config = dict(
    crop_scale_min=1,
    encoder_parallel_block=False,
    encoder_width=128,
    decoder_norm_position='pre',
    decoder_parallel_block=False,
    decoder_inner_norm=False,
    residual_init='zero_last',
    lr_schedule='wsd',
)
Rows from block 7 of the text decoder, named by matrix and row number. Rows with one number belong to one neuron. Each number is 128 + 24 x the weight over the matrix's rms, rounded and kept within 0 to 255. All counts start at 0. Numbers have three digits each.
# fc1: MLP up (decoder.blocks.7.mlp.fc1.weight, 1280x320), inputs 0-39
# fc2: MLP down (decoder.blocks.7.mlp.fc2.weight, 320x1280, transposed), outputs 0-39
fc1.13:179132118120145130145150107168126121112152115147109155156140135154136122095127123098123164110063086112138163092160131150
fc1.14:121117126118095132119113114130126148116128123131157091109119124127132107134102128122153170126076141154117117116151141106
fc1.15:117148192093122122204124118109127117086154132083158148136135095097137134108099120133139168133087138138138148075151113138
fc1.16:169131098189131143130098136128153142114130122129191130107111117130104137137124164102122093113161133126155151153137140130
fc1.17:138108128095139128114114133113168185090173156159087136154125127154154148116127180112144132108131110143108120182103123119
fc1.18:088114135138130141150074103112115168152132114127161165169113096131123137124147119115090186173164121138126177115100157142
fc1.19:161134123145127126138106134144147110112112137108147119158113120139130076123090113170119115092092135139139130119133115167
fc1.20:119117140132104150117106104094163125086137157127090153129132154105083161124126099125156178136091156112150108095116119119
fc1.21:105137150150141106111137108134143136125112138120124089087091109112109130162180147149128166149121145125123155125114183146
fc1.22:141122159173173107189136102110152149135083181094114126111132128140138103146081151082122164171166162117096117141154137108
fc1.23:103104109125105134140133152121121158118161101123161083145155078108128153118140179131078151114141098120152149155132131169
fc1.24:130112114134138156125129146091127131131133116129158147136134125127141126160118113117081115167115126124121123132106141098
fc1.25:121155149110134131105113129127129150154104113179128135126131138146098137133088110190132146127140099122155159126124135143
fc1.26:109138132125108126120125081113117126102106149131075168131120143135135117103169143163133148128105088169114097123161073096
fc1.27:149150124136164117160106162123134123120134119114126145169139140129099074161082102154135138118109156138131135108122151143
fc1.28:118126112115113113105146098121130150119136167121144123128078080148151130098130183158102126108103121164120157165102113101
fc1.29:113117131120130118119145132144140134114139109106085134147130128152127147096125101135136178104131099176141140094108137055
fc1.30:140120078143124154113120131152124163122122145150103129120157131148141116093108135150125130129089113160096144148091132105
fc1.31:113142108157117114136141147131129113117099169131150114109132091117103143097122133165137147137142118135129136141117100166
fc1.32:072120127130117112127126113104129151060137101109108125108121134116096136129153125132148155116077104118114108137140104174
fc1.33:142107072116107124139132128116128173128103152108150111103111116123120164112132115133119160118136136098156136132079114130
fc1.34:130103132122135126114133118142126118117127139125129155141133167142120115109156139141122170102098091156164098137129156125
fc1.35:122092135132154105123137087156114127171150109113146138150122159143083146101132135163122112169145148162129121107139098122
fc1.36:140160132173170128135142133154136111097122144137127123155107141156118124119123123091130133119119097165130121106130144148
fc1.37:134154151141128105130141149143102146120115154138141145123123124127108106101102176108113140110104126109111156109091106147
fc1.38:128136145154150116164155118171120153116150122134103142131109138144159130126132143138125142086089081132103125120150107121
fc1.39:157140118121128125137114156156166134127095146123100118161130167129138092110066130147148134129108148156132148138150150166
fc1.40:152156153108084114131126148144145155153130125129148152150133151110166087131147153081183114129092148110151097128112150142
fc1.41:111109113121067160136106095121176115175115146141150126097130138142128135119119120139102115141114124098094162119155077115
fc1.42:133133119158128133155122079093131145099141099105085122121142145111126139110126131117118143084129131091125126134131108090
fc1.43:130105080128144132103145098145129114102137154144159118133112121137094137147127155124118137113088126134129086146132152156
fc1.44:172115120157108159116140114191146137119136189150119072090095110142097157156145125130124107124127128086163119097145182088
fc1.45:115144132133110132110135092159133131073124142108146129143113112105123138116115134114084147130120125161114119133131127115
fc1.46:124151131123137128094121117081104106106112156123156136154126148124132155116088122140144094133143119129140142127129134159
fc1.47:153115150151152096138127076093117159142145160112123128135114123145159122176146098158100123116166134128135117125159083123
fc1.48:171116139121154110152139128123094172153136121136111113150144190157136116152130143152117115141098110178084157132151097144
fc1.49:125121107121102138104115084157173130137120109111129154160123144094100138093131129129146118151118108176129110167130149125
fc1.50:139111111181176145137139130119110131096112113127115130135120145120153132175109111130151157068106110144118121114118112131
fc1.51:132101095112149096160152098124129133166142114136093102161136104109131097141121107108114105127156060104147113144159128130
fc1.52:136089106148118120089133126152131156156167145144111087071095109119121141117175160127132132161100135080174144142136159176
fc1.53:140152150104148095127124157118094145118110121147132149079121116143135124152128122134133133135109122119125147145131149147
fc1.54:113122154126134133101109125120117146119145131104153136134135126149141118118144143136143163118145100165081156131150094122
fc1.55:160129142153140132125133148093153133097114129114149109148141107105128119117147136124121120146123114103135119143141114147
fc1.56:112138108124151138120129118156131142141122147154108133158156135140071157125133127118152128117150171117140112102127197140
fc1.57:139150137181157114112125106121129142150157159130109112123156157116137137151118132144159088118136141090121129104129123130
fc1.58:123144137076112136148133115110132152110102145141102182139137117117138143111135174127150150116125107121117136146153114141
fc1.59:143119119091118154128113120129133109108115126121150098096126098154116112117139178135107146160126121095167094124193120092
fc1.60:149161106136146158129135160136101140145130108131141100108154105113100123120138120123130161130129140122121168138130112083
fc1.61:103074115118080128154139095119090146149150119157154116152083115142179128114169092131129147139124157162102159121123180105
fc1.62:083105129151121096154128117123135104155135143162118152132153140100134184096126133095114135135161120069129119111138155025
fc1.63:143127157110122112104117144128172117151105126113087109099129182110080095122103099139108117159141121128135137131131139147
fc1.64:174152138137111159108142106130125131090128123107142113089157120138146115153130073094144150107112143121124107130130113108
fc1.65:131117130136148106127086137135120084100125106129094141133117145078081114141103120135120141106124111152173110122134151118
fc1.66:144089174105124102138109091115121121153143118154121152145143145095139115140131150130121152164106124130127125115128111102
fc1.67:162130118155148113122117130132172123099103143107121094134142138111108109118125124168140144109142130146142139138121167147
fc1.68:150098086106145133154159137161120109089097141141131186124117133092113131120109155088084141130132105183153166159100082172
fc1.69:111170146109135110136116098114160123127110147148098142125107148133117141111123124132094149111128111125118118172104098133
fc1.70:137133125111126120119119130133157147130148139108097082097102177145127152134116117144140121160116169119138118151091125145
fc1.71:107114139091146125130157095139133099140125136126128137104125149113151110128102119127145125142117100126142121104129082120
fc1.72:138133152094120159163113142129110114124095132151116127131158144138094125126105157123122163092138126135146140117148112153
fc1.73:155149113086148143106115099152122082115121099143128101110150066105123112141145131117111147126114119131131107142133138144
fc1.74:123116124113128127153154135150148116101122151128151163112139104115132131131116127115136115101105118105149142126143157128
fc1.75:174120156159151144127077135132100138156140131110158122125167086122113100092115124134126099114166160144143175153156126109
fc1.76:115136098105096096142134120134117124103136131142104146108119137126116130071102129133125114111108139098112118108116153155
fc1.77:141155124099115119122146116131123132097111144157114125164141146152138190118134193083174158106096103119173103145137110091
fc1.78:133165104128126124138159145139106117108137128128129143153134106146116139112120098129093121133108098136131106109125101111
fc1.79:135144096102102116147163099115125136120154088127090117111119108133149119141108142120122174155149100109115095150125152111
fc1.80:145128126117103117118157110139136129121149115120099125108150146135102126119082123120139134135145138139126082145162107134
fc1.81:142156125147161121152129127106115102118118137105138097136131129132160113126106116111117126126121116135129132133113125150
fc1.82:090118135138118088139131124126157146106169130117112104118122104111129161141146150129100149155129120121128145157117138128
fc1.83:108137150124145141115102159137108143152146098127155146075147125102099160118117132079161182119134142130111154109134134045
fc1.84:134100127149109131121131154129124148104134151140147094115110132140135134095095149136107157094080171168138116108137122097
fc1.85:122115115104101111096135098160145175143140149120105117142153151096153112119099158123143157164125094147113115107124112105
fc1.86:150137184138121127126166122138137136135146142123129163126155133163100132151107125138127151149136138121104114163148109077
fc1.87:132089139103104131166143123105115114171102117150143087113097119136123146132127143087138111131116120140103152127098104138
fc1.88:150149124144170136131140144160116133088135108136148123157150151160137129126132160126111121121081087134127146137156092117
fc1.89:107126114116163115153106129126112108111140081113132173119109116115098077102142083137137154105116115103156138133165147148
fc1.90:150121151178204108149133155121094186111153128098101118128167105111106135129134103107113147162156106128110160138137151121
fc1.91:081103091149101134125099182094146102111090125163118148134146133136133132113098119113146160133122146120137091129075101067
fc1.92:114103140111118130122130089114146113134131164128151106141138136140119156138176117118128116143139122120103095119108106088
fc1.93:105110131139119159146113129178099107159125144169134117131107118105124160120163098158095158134190146101136161125135137105
fc1.94:129136107132159132131130150155120094143110106170093107148151131121143116155144145110115127083120136124121143105142138110
fc1.95:146082166111164129164110131151104147136141144133130134184146128107104120122120129111126171149136108161131124128129101139
fc1.96:129111112131152111131149115137132146138112095122086103138139155134136112089120118105163134130132134142109148119130131135
fc1.97:140150139113163122132127158066107103112121114140140128114148128127145148122114126124110140106121145115113121146109143156
fc1.98:143142137102114120101120127125092129099159087105083150118155133077086153120131113142134150147112085152131132129109142087
fc1.99:149140117138106166148164106131167141095118164149153103109160163143140130150160099121116129091197082078126131143125093160
fc1.100:170120097162115099105126116169106129123120133107197098117054104117147138107137120155098113110139104152142118140140109164
fc1.101:118163134180154100113126122158150148136146159156169142134135097139117106149128151099105119111155097135117114109127097098
fc1.102:125142139145128134133155103094139119115138138154154131170118134096124109098117136096121142162087111138142155131152130109
fc1.103:172122081136126159153112108093133148151159100134094138117121141091126108142128117103130117152155080134118128161133148092
fc1.104:125125149149122152104102140146179095146126105154146077092170128129118176154056141095157121108157102107096195090106132097
fc1.105:120153142129158122109144151149157167089118149148122091105098126167128122127156141158122117122161138162150164115109122108
fc1.106:112140105124125109126116134157145114136114125109141098134121082126118143092131144143118199087116146122141146136128094126
fc1.107:109149082141126141131112109129141143135130116117100107126145131136129111113135091125130132125119085154126158136090108090
fc1.108:128134117127107146120079149130112133085142103128110121097131107121088146153144112150129141154145137161146143145106136101
fc1.109:117074118102106113135127094149137174148118141173099123163123142112120113141111124132145121170119139146103116109119127135
fc1.110:114110088115145138104123127150116111130114156095138109115114074124123133102098129160124122133103160153112132119110103176
fc1.111:143140140155138145122149127137139112133123149106131090126092121119142147146139128127121129152135131119181095107120101117
fc1.112:130141125135107155101126102165143148095118088124132076100135109098130131184114155121115156149105135118157098138135085085
fc1.113:126117128132116112134088125153155134158101133135109166165124155121127149136103120129180135150122117056109152098140155134
fc1.114:128115136130144129151153144108074127085117123091168129133140117134164135123140138119156123162182118107150133120153078145
fc1.115:134131158142126102078107098121145155110143125168073088089113114150144099109176100114129156177147120085156138108113143092
fc1.116:160098137125118111124144163150153105107124117154105137123115117139056105115087147143133151120105185081146074110147139133
fc1.117:148116124095133127124091106154137145113141144151144078155155126124098131116108092135113143111096153145157141126138150098
fc1.118:115135122148135113137098134130136162103112075129073133148119115109098113163112097140117149122123119138142133138139130092
fc1.119:143153130113148099160114125137136137111116103101083114172129107129133058136114121141153151119093122174122121133124126141
fc1.120:103130119100136149155135157141099119124087106124140117147134117089107151116135143144127155121162148107128120122088159047
fc1.121:115135106102084153132099108087192132142098142109177116123108140134111118116133103146139116114110129059104140091140144166
fc1.122:116135119108096106114112142157136115124130140123127102132128131105108147122136123134104152116096129132149122133126149137
fc1.123:116125131118086151115118102155157085125136112109119127115140112124137152141089103116143133132098142142138129135098146110
fc1.124:120136157129146104113111147125134150119159155092151163172127145139142156125155140099117144109112126136142104155132123153
fc1.125:112099141138119153139175123166175146126115105117124177121127186110104120152125126131130125141110107106117112148108088081
fc1.126:135138149120113115076138109127124216114149118131104141116102158112105121102170124118097155091134122184162119142117157117
fc1.127:112124102076109153122189131102133100121103128134113105099116142116132159157152123131114137167166087126135103159135154104
fc1.128:127126120147117139097117096096124156110094120081118126119146128117107101108145179121143125132084092135118120107104148146
fc1.129:143103129124105124094152112109152165082154149133150145140150156125100145118134098183183126158134141140135148157118150085
fc1.130:123144109132088088127169134125120116114123141139134103117138092121152130094117096112146174123132149087151139112099098110
fc1.131:155120169139141107140144115127111153105148147146121117170072077143161120123138144098106155124167129103079134152150119104
fc1.132:126146169142139095097110153098139106159142126141153150108146140120124149162117177094195170119127136114119105111141148088
fc1.133:140166141141179107123125108107146145115097106160118137120149133103145132076141130110108151165110108141132127169121149156
fc1.134:137119122103145137160132120146126110128140123099155125107140119123151133123140081108134135154163127126146157156114141144
fc1.135:127144142154167132126099119140115131124097135118141145145130112120132144124115111145116169102142125140145184145173141097
fc1.136:117101124145126160153122115156131145146145125138173096146143103124124140121118130147111129125109182118120174141128119088
fc1.137:145101159144184080167151114122157146142142196088124140138164062130110144120084099096067153213150152108072103127174113106
fc1.138:129106117123189111102136165096123142152155139128115114137159121143131125102132114109100150124075121106141139130119126110
fc1.139:143113111101081104111142104098125115119099147172145113109120132137124139099130096131125105144135145053146102102134142145
fc1.140:172128154144143149112139114137114142098081130098096161131122143115089169123126118147124136121144119102140130102118143135
fc1.141:142138124115124107141096152143169142110091141133147105104096144126126166117151105127122137183151137122148134153090136095
fc1.142:145143084135128120124146118121094137108155111113109108130122146127124129126151111123124179103112143141101146146103137097
fc1.143:099140130148119141150127135105087129088115160145131110113130186158142141137123096129144133129114138141138135122120165150
fc1.144:134120128113107114156155121072136105106122117146148145141104165113149133121102174092110137155093119127128133122136132146
fc1.145:145117156108132124152170148124084154131131127112127132080110143138117120161107149111109159172148089124133103124108108106
fc1.146:123096104091147118118113121086108177117094156146095136135144120122140149143135123093160167114124119142113139128113122120
fc1.147:136129135110128123112141099116116096129108114125120088117145135121163143109108112085124103096126112119132116110095164106
fc1.148:108099108143133079161132126108114174106136116104103127128126156095148144096140117101169125158082127102112166145124133163
fc1.149:111145145107147124104127152216120132120106104167109123113132106129112140145132086090114169135176106112153176087096160075
fc1.150:101130136112122136130115155155132146109124107106098144107128119143086136108140127137120150111157101149125142110126131071
fc1.151:164189114158176126101107162127146141145110095122096141152148092093117062126133113158116162127133122131098131119128105126
fc1.152:133103143119121125129175144121074203132147154104089103096129166150121122161115138123096152192149088111098113155149140118
fc1.153:176142118131135116152123106130157116092132182092124116117124126130172142111134106134120117131128157158091109114118123130
fc1.154:086127129118114118142123144121157143156142135115114151124134160102111130092124127096143147163091156122141141132127141131
fc1.155:142134143120131136129165106119149132081106137158103136128124118123139122116157083132147089115129126146195144160141123117
fc2.13:144114120116120123132110119143129168149093106137122100133100131085129107122124145117144133142118143150132125134129171117
fc2.14:137112127131121121144136153131107138120131142134104126081133124120137132124140128159090111102140148137111140100158142118
fc2.15:108150150166140106088149123113123128113160143132125088131139149113117152119128137126114160102116112125164125123127163078
fc2.16:133148130129123163144097135117128130101161091122116086112113118140139120116077129123120111148120130121105165149162151142
fc2.17:136145171136152134139133116132109166112109126141145136167140124150116156114174125122138092137129135130110092121100089152
fc2.18:118152116117126110108131156117150114116085144106108172143161131089126135075136121167101127139122116132120096125157136121
fc2.19:132147120125136109177120120128117113156123126126147119157147144138145107133146118112119189158145143149127140128119130228
fc2.20:122134135128127133148123137162135169137145113118140089124130112118121113127166164165126096104108136103112139128138131110
fc2.21:121150134088122157080134118152146111140141115162127156130165142139139113112132116135063116073122116170144140127138087069
fc2.22:129170158109154117194128103117118177120137112083156109161194085117124128116145105135049146164163137118121124129140112130
fc2.23:147144129121142131184133129127115041155127155146168116142141156147117136124134135129069070128126118171114118139111131174
fc2.24:138109142137136121125128136135105143156129119119111136104106134132116124123150112155159118143127115124145142102170134154
fc2.25:127106125107125129163127142130117156140161130132124088141121172119106120115125184120105166128137125100159124156143133171
fc2.26:133105074143128128091129143127129140147097130145152156127160120144140134139147133165099130134119133153146123100115117110
fc2.27:102147117140130142124100126132143101152127139158127193134118144123115100115176127128100169110112127145128119142095098166
fc2.28:127137118106123140108123137165136098145157099128151122120115115166152143133192158133105116140110133151132118105133147131
fc2.29:141127123132125139121124122141140113108117148133146123153118143151141142135183144148151184143099114149126095131169130048
fc2.30:130123136142119106153109119148127099100129121133128157123113115146123122138140128140137136101125137142147112104175143114
fc2.31:128135123151137149167145129120128102142123125134128112123112121152135135129107141119106144120126145137119137118144104205
fc2.32:101151137124137131101105152141151103125124149128133134121108121162106139115140099119074172107114119116118116152151113090
fc2.33:148135088157137145137134145134132096115172126171125098143113133099125130122154110085088109155138156140148140098115159178
fc2.34:118117142118164130115153163139140129137150113122153109139133115113134120117133147141098158167101123137108141118137126096
fc2.35:162127140139156122166123123117101163111148136068152096136098098133134129109203101123097139087143142126115129122124061181
fc2.36:157131148106092167156130147104106134115143150100124115140119147149120117118125150132093137169133125125140106112119102117
fc2.37:106152123120147122130141113131141079152121128098113108146143128149133115133160128148117117138142150149125119126175156166
fc2.38:119100134116109107098128100121126152134146101146125100148114130160142148105180144116123121112114108110145130134105128109
fc2.39:119108087150145086143120139124146133116122119107152108126123132140119128118134166159033064093109114133147128144156110177
fc2.40:127124149167154133127081121106120130130138142139139167122124121144099121136114139109111161129112123150104111140127119159
fc2.41:117127126141140132106130127104126139112130161138139116113124123100127113125153128151138106108146121123142139142150129140
fc2.42:122148130124124111135091110149170118127104135131111109123131131093142128139043146131121172127135107121137135135149147107
fc2.43:139142153130139131111146132129132131140124117119124075140131110147163090153135120097152100092130159157170137099124160072
fc2.44:127090105115110138141145105145113164146162097114102026110096109145166153137170134154075188109131147140085137150109085073
fc2.45:131104135145138131143120142138125149144133130148101102119121120150154140139160154157125131156131156122134129123135123110
fc2.46:124107131110151119132137119137131132133110126146112115114141126122143146143182129112118063133109117117176138113177135092
fc2.47:143133127109174151166101080124142165123134137103129217137171135129115158130156092150053100095130121118149116103148126086
fc2.48:141093103120095132097123151093124157141124122156121113111115150142129087131141112119173153132130129148134135136128100165
fc2.49:127122162145132106157108149116119109112167134123101134131096120154112141151145134136079074076118120133132150114148129162
fc2.50:115157149120103089138102153153142139107165125122137126131141130130140143127051085115127108120123107089134133160092132092
fc2.51:117157166145122094141098117124163112130083125142122099116127125143111143112102134100097056148101167140112135156124089124
fc2.52:125132117143116094124116116142111118122150100141149040132084128142137141108179155121088146133145111130160119131122083147
fc2.53:142127141123158135130138116137130128139099124128125114124129130140143104133135110111114116163111133130133097138120123111
fc2.54:119114147125115122115099147117135124127130122138106163112135119122110133099153127124071110153110136115137124130117116152
fc2.55:118135151131160140140117137098140130108142125130142104152114137127113147101147101109103155139105135125157131141116168121
fc2.56:166124129109106133119106151135131157143100160107137098109118177144134125149135134160071115103127117098192125086139109146
fc2.57:133121119091122156130148128115136106125116129098163136164163146122134109120161117105084121157141144119105125148126139130
fc2.58:125111093129136121102147134129129130136127145120146106121132129142140119119122140142107116153105133147137141115115122100
fc2.59:133164087125140132153110110123121100137105129134118132138157120107126149128124115136079068093139122157099133130069089137
fc2.60:133112127126125130095145099100128125131105137134158118119113106128118116135162134167144104127115124119141120127160124060
fc2.61:121094159133090133121074137134142126123137118153116148133105101169141131121106128128139236124123148108109162135200127108
fc2.62:145143135126146151121143150143147176121163120127152099142104094104136129107131150148120128129123113125112114124118139051
fc2.63:103120141118132124134109135135098148122124143128134163159129114114145135152117134124091084148134124102129135085150137092
fc2.64:109122128141151121150125140119118102122124092124147140134137098126147123087115120116105137114134123103162118123119147088
fc2.65:115123146135119100142122126119115165159122124138121168141172140151113129128136130102145150132127105136115106125104111104
fc2.66:149143150132143127104107147123085184130144133103180139112102105123127123139136117131117120094131123121133137090120100155
fc2.67:139125155114121128126119128120136134123110129135131146131127143154143147133117125144119141136115108132132116114116121133
fc2.68:144115121153113123116115128112102104125145120156122098135105122152136113116169140137151141168089124155128104121142139123
fc2.69:100129116148133115121145127144132177118117107148142190142155136158109143139207112156124112120114140126151096086125084122
fc2.70:122093123117148103128131154124108128123094119134152115132100154157106161121178149159116146130143106084155164108134120135
fc2.71:135092098098139128086108153115117129153120163103121146163131104133107133149127142157092065121147101107120151096116135121
fc2.72:091107141114139129093138146125150117118126150132136082101114132121094140107150154137097092161147119142152122090134137085
fc2.73:124098136128121126117123157138172138129101140094118164143137158131119138133186116123138141128138129131144137117138173129
fc2.74:125094090121166171133110132098141124099097121095130123124139118146137105125157106121174164066106105145153129122123101083
fc2.75:157129113113129158129120117104136107137105124136129114122132105119126126156152124136117054132127101117162106080132135055
fc2.76:115126129145146110145131154106146118124128142117142137143107133125098148127150152165043113091142134087108149131154110137
fc2.77:130102124133138103100130139131138130150140129136145080140145113150145105122130137154129110154107134134128127118118118118
fc2.78:116122131124144145129144123137120159092109146090124145122124129118147157134154113123143138167124157132136085098126144068
fc2.79:119117179133117115153142112133161114120114136146141115107118138141143131138160109107106134134137139126158119131149194124
fc2.80:118113154125102135143125140143143125124129123120156131121106111139131111134149144094137113109123132140133136149119176118
fc2.81:121122107110133142116118126135129122141132130117144147130133121119145111128137136122136066132123103123154146083136142142
fc2.82:110148130104116107123109150126132163124124115117135111144134129132136154138125113128157175107132129120122152118173123141
fc2.83:105133157110123122120141086137142130156143130141131113094114100123096143127069134174142144152122153109117131105138115032
fc2.84:111163148106158127112136131100144110123125150111112148120143108159136133139168127152140130144112123106117095149162157125
fc2.85:143164152124174130128131135124120128118111141136133144140131147133082163150171113133100116119117130117148141134126147090
fc2.86:120121138132101138102115129153135127159099144136127131136114126141118149129141140104137083074141146109137132143137129138
fc2.87:129107141122149116146099144128140152121121126156151096114154128117146108116124123163124143085149128103153131143147129044
fc2.88:122117103134114119115093116130136118151121113124128124125088127104124126141121123124123105124106117126118137107106147115
fc2.89:136140150127109130147157134135130166149138131150128137133138141141113143157180148161069146077093128101153136125133162104
fc2.90:123159130152136110139104110090164126125079125151116123136134108154195123122087185114116053186128139117129118166124128118
fc2.91:121127157113159139104134079121119148107115129128082091116166127131125138130178136152168058130127127143111144150114139165
fc2.92:108125065118110110117138121147127155118162119128135112137121108120133128158130124146083115114156150110104139136157117113
fc2.93:090101103119102094084089121171117145113093104134115115141090109110096172129149123112115087117138136099168085153127098102
fc2.94:119121129157134094099113107113133151133126111119143110147097131115125144127153112130114076151112111135117140126085113113
fc2.95:151157117130159107107112136164085157118144098112147097112129101120132122132123116136118200114142122134100128104129128181
fc2.96:127142100149082105114135141127135154124133126131150115149132118147129154131105116123152075151126108105144132149136144052
fc2.97:128121124109125132098146132139122113133157128103136143136135130125126108127113118114115065140133120136162126087131143144
fc2.98:122144157108107129116137112135140112106090161121135121134101140146115127131174168134124159182143115161146108135090108063
fc2.99:126113145141141138154091125131131122127128117089126116126114112119139145127077116146112152129104144134144115120138136128
fc2.100:119123115130114109095134115136124114132158118143136054128089122182141141132185146120119153139133148128155143113108149229
fc2.101:141136129129152119116144120127155129157147137078127163102109143125117141135152132119063125099122105114120151109165168118
fc2.102:140119126102112144117140134122131111129150134126129121122141119107138121145144153130149122091137134119093138147137105145
fc2.103:147131132134099102163116094105125123122107114145129089126135110133118139114120139130107135145118155173150134099146115144
fc2.104:128145134134126136148126136113143142146144102142137092106118123157106139134119124112127181142121146115105110167092145112
fc2.105:109154157115065123120167104141120095165115108129116160126121112149098126103125127117112170134127095084133118149151120156
fc2.106:133148111134142143078158132135122143137147130126128107120110108157127112144176153122150026114139116125127141130124164086
fc2.107:117132148124147132095127124139121144128129132112119126132127104124149140129127123140142098167135123124143132118153153083
fc2.108:108151129158118137118126122119169126119097146102139133115155111158131120090171141082129098093126156137184150144141126059
fc2.109:137121147159140140102136143150111153128140136118109148107127124118122130139178094149152194112127127126117129130119106087
fc2.110:131145129147126131117119129118131082121125135143117167130140145154125133131087141096108164124114135127131124110098117227
fc2.111:144132132124123110124143122121127138145190142096105124143071117116138108117199136156119120151150118113118120137134124132
fc2.112:138122120121122133101111112114157125132118131121148089152136123136140144134167151129162155159137131140131161147143138150
fc2.113:129147121144129129070153133119108137128121125132120131126153141140125113145195140144074153111129122150128105115144107103
fc2.114:126131152143147115162124154099144112120126113095127114136117139148107159105146128150079138092123137102159134108139123115
fc2.115:153132099102104137157150126142100113158133119149131106130157152164141104113081090136086122065135110108106120156153111159
fc2.116:120118142130123090157145117128163158102154117120158079132099123137138144143141151157064093128135135152095178157141148149
fc2.117:141125125143111095129146122131131142142115125117122099118087117150107132122151164159145058114126142147150121094130164050
fc2.118:120137143126153139117108107133135137124120138115129148138128121147132139126149134141109188109129122115142124152150132097
fc2.119:122121153117114141139121127123129093132144146130144129136111143112128132138133117144098190127128129119123108103153134108
fc2.120:107118159160138151080121155135145154156122117136110105135144133139122112120136115160082135149111126137148153096125137139
fc2.121:129135132146109131042144117103100147144113165103122118136138149120149166142148132125095120134137121121130108130195116148
fc2.122:145108142155147137121145137121122135110142136110105112108114113127126117141157136130101146144126153131115134115140133115
fc2.123:108114135155133140122128122119122131116154114116133110091130126134123111116129122101120137125120156110126165138118165085
fc2.124:140124132153143132130120154140119138140120154129149114150128119121119119110149145113154176110120118115118141162137163121
fc2.125:125158146152132118113119120115128109149146157156123143143112131153097104142176126148099166114120133123142126107144135139
fc2.126:131068133128149095139124161103137123090148134098138103130110126112112120131142158125129175111130143101145147107097125138
fc2.127:159126137131126090136103150100081125113165126152124098118144126102147119178155130150136091070140122136140116129110133147
fc2.128:124160120107153167117106133148133120146123114145120140185154132126161114115148099101135030124156136118118138133144097117
fc2.129:157137132135135135109097138136111085113158131141139093105122153167113129145081128116137156092133122136110116132114104135
fc2.130:131107128122102150127137132126142130113135129138126111134122129110123142119138150092141121160140123164139153135142184108
fc2.131:114086129126085102096101119146135128148152119141128086111103098136135139104135124147078073098119172111144131125147080138
fc2.132:137150146112088144117146134089134143116111140168124097109106117108088131106076120126111145117136146093153148108100137081
fc2.133:120158139110129152125118142161144129143098136111121142134162146114137147120169098137105061182140128117175135128119130154
fc2.134:109135143165137120117125143107150157131125120133127090141129116128113131131125139121129092113138155125128122156131109133
fc2.135:134148134136132152128141120083142104118139128137114108141130120105111121132150139181163135122137127126165115108145126049
fc2.136:133122110123117102086143133129116110170134125137130119116115115144141113131191116143155089133137112128120134153143142026
fc2.137:142181161132148140109170106121144151150136165093118118168187099159121141120107120113092243216140143126071099134146114149
fc2.138:138128143113116143164172123129117115101177132131129095134128130095142146151126108126106068094127137139114138159101093132
fc2.139:099131107139110141076161124136118129116117137143130117130142132118126144149157107158099143122146145111106108135143142124
fc2.140:161134147113131103159093122142162117119107152129152067104146152168169096137132151131107069140121140185196123126113106139
fc2.141:112105161147129125138145116139168132138153129138104085083134118130127131138172136184129134120145142145119154126099126107
fc2.142:123150157140129123129116113153125144135142130122128143129142135157149131104151107146146167132129130124124154153125155123
fc2.143:160105099140095145101114143109121134117158129133116145131111111124136161127188129171115084129152131126193135100190127080
fc2.144:150128134133115148112121127130130116135109149158130099109145130131129125121140141113139156131121135149147126135152132102
fc2.145:147175131120138128177120105115139084153097111136119078123136133117126142119153123119106152140135115163121119162168099124
fc2.146:122147165125150134134119154131147169139084124098149066148134124140111157111182157128132117121111107148149118136113180082
fc2.147:116117155122146114140119118122121139107134130135122096128118117124122159113153110102147106125141141098147139127107124112
fc2.148:121150127126136139093140131115129131115162127102127153138148126159109150099134123141154066148126135158177111111125114120
fc2.149:120128120119150135123124106106127152115115155137129108124160140151115146140147124126079232157128137131129097123110145080
fc2.150:129139156121132146117130122149144143108108140121128131153118111143140131129157135116141141136110132143134095142151129062
fc2.151:125130153129140121174111108114140111110144131124137103149117134136129159147141116135111167130116127104132099133151103131
fc2.152:140160124118160111138124135106163103150092109144110075142154141140137147127136073140102117143146116142131128143177127152
fc2.153:138113138139133133156137115105133130150141133102141106140147127122153134128195137129041161135116140073104136153127127129
fc2.154:118147128122118132142157150140142123128125131100128099144144127107140139141176160139078111069142117108139152103136096097
fc2.155:115120123146142127155130147137135150128135102100125146128135130112106145135137150129142151146132111112117151156103150141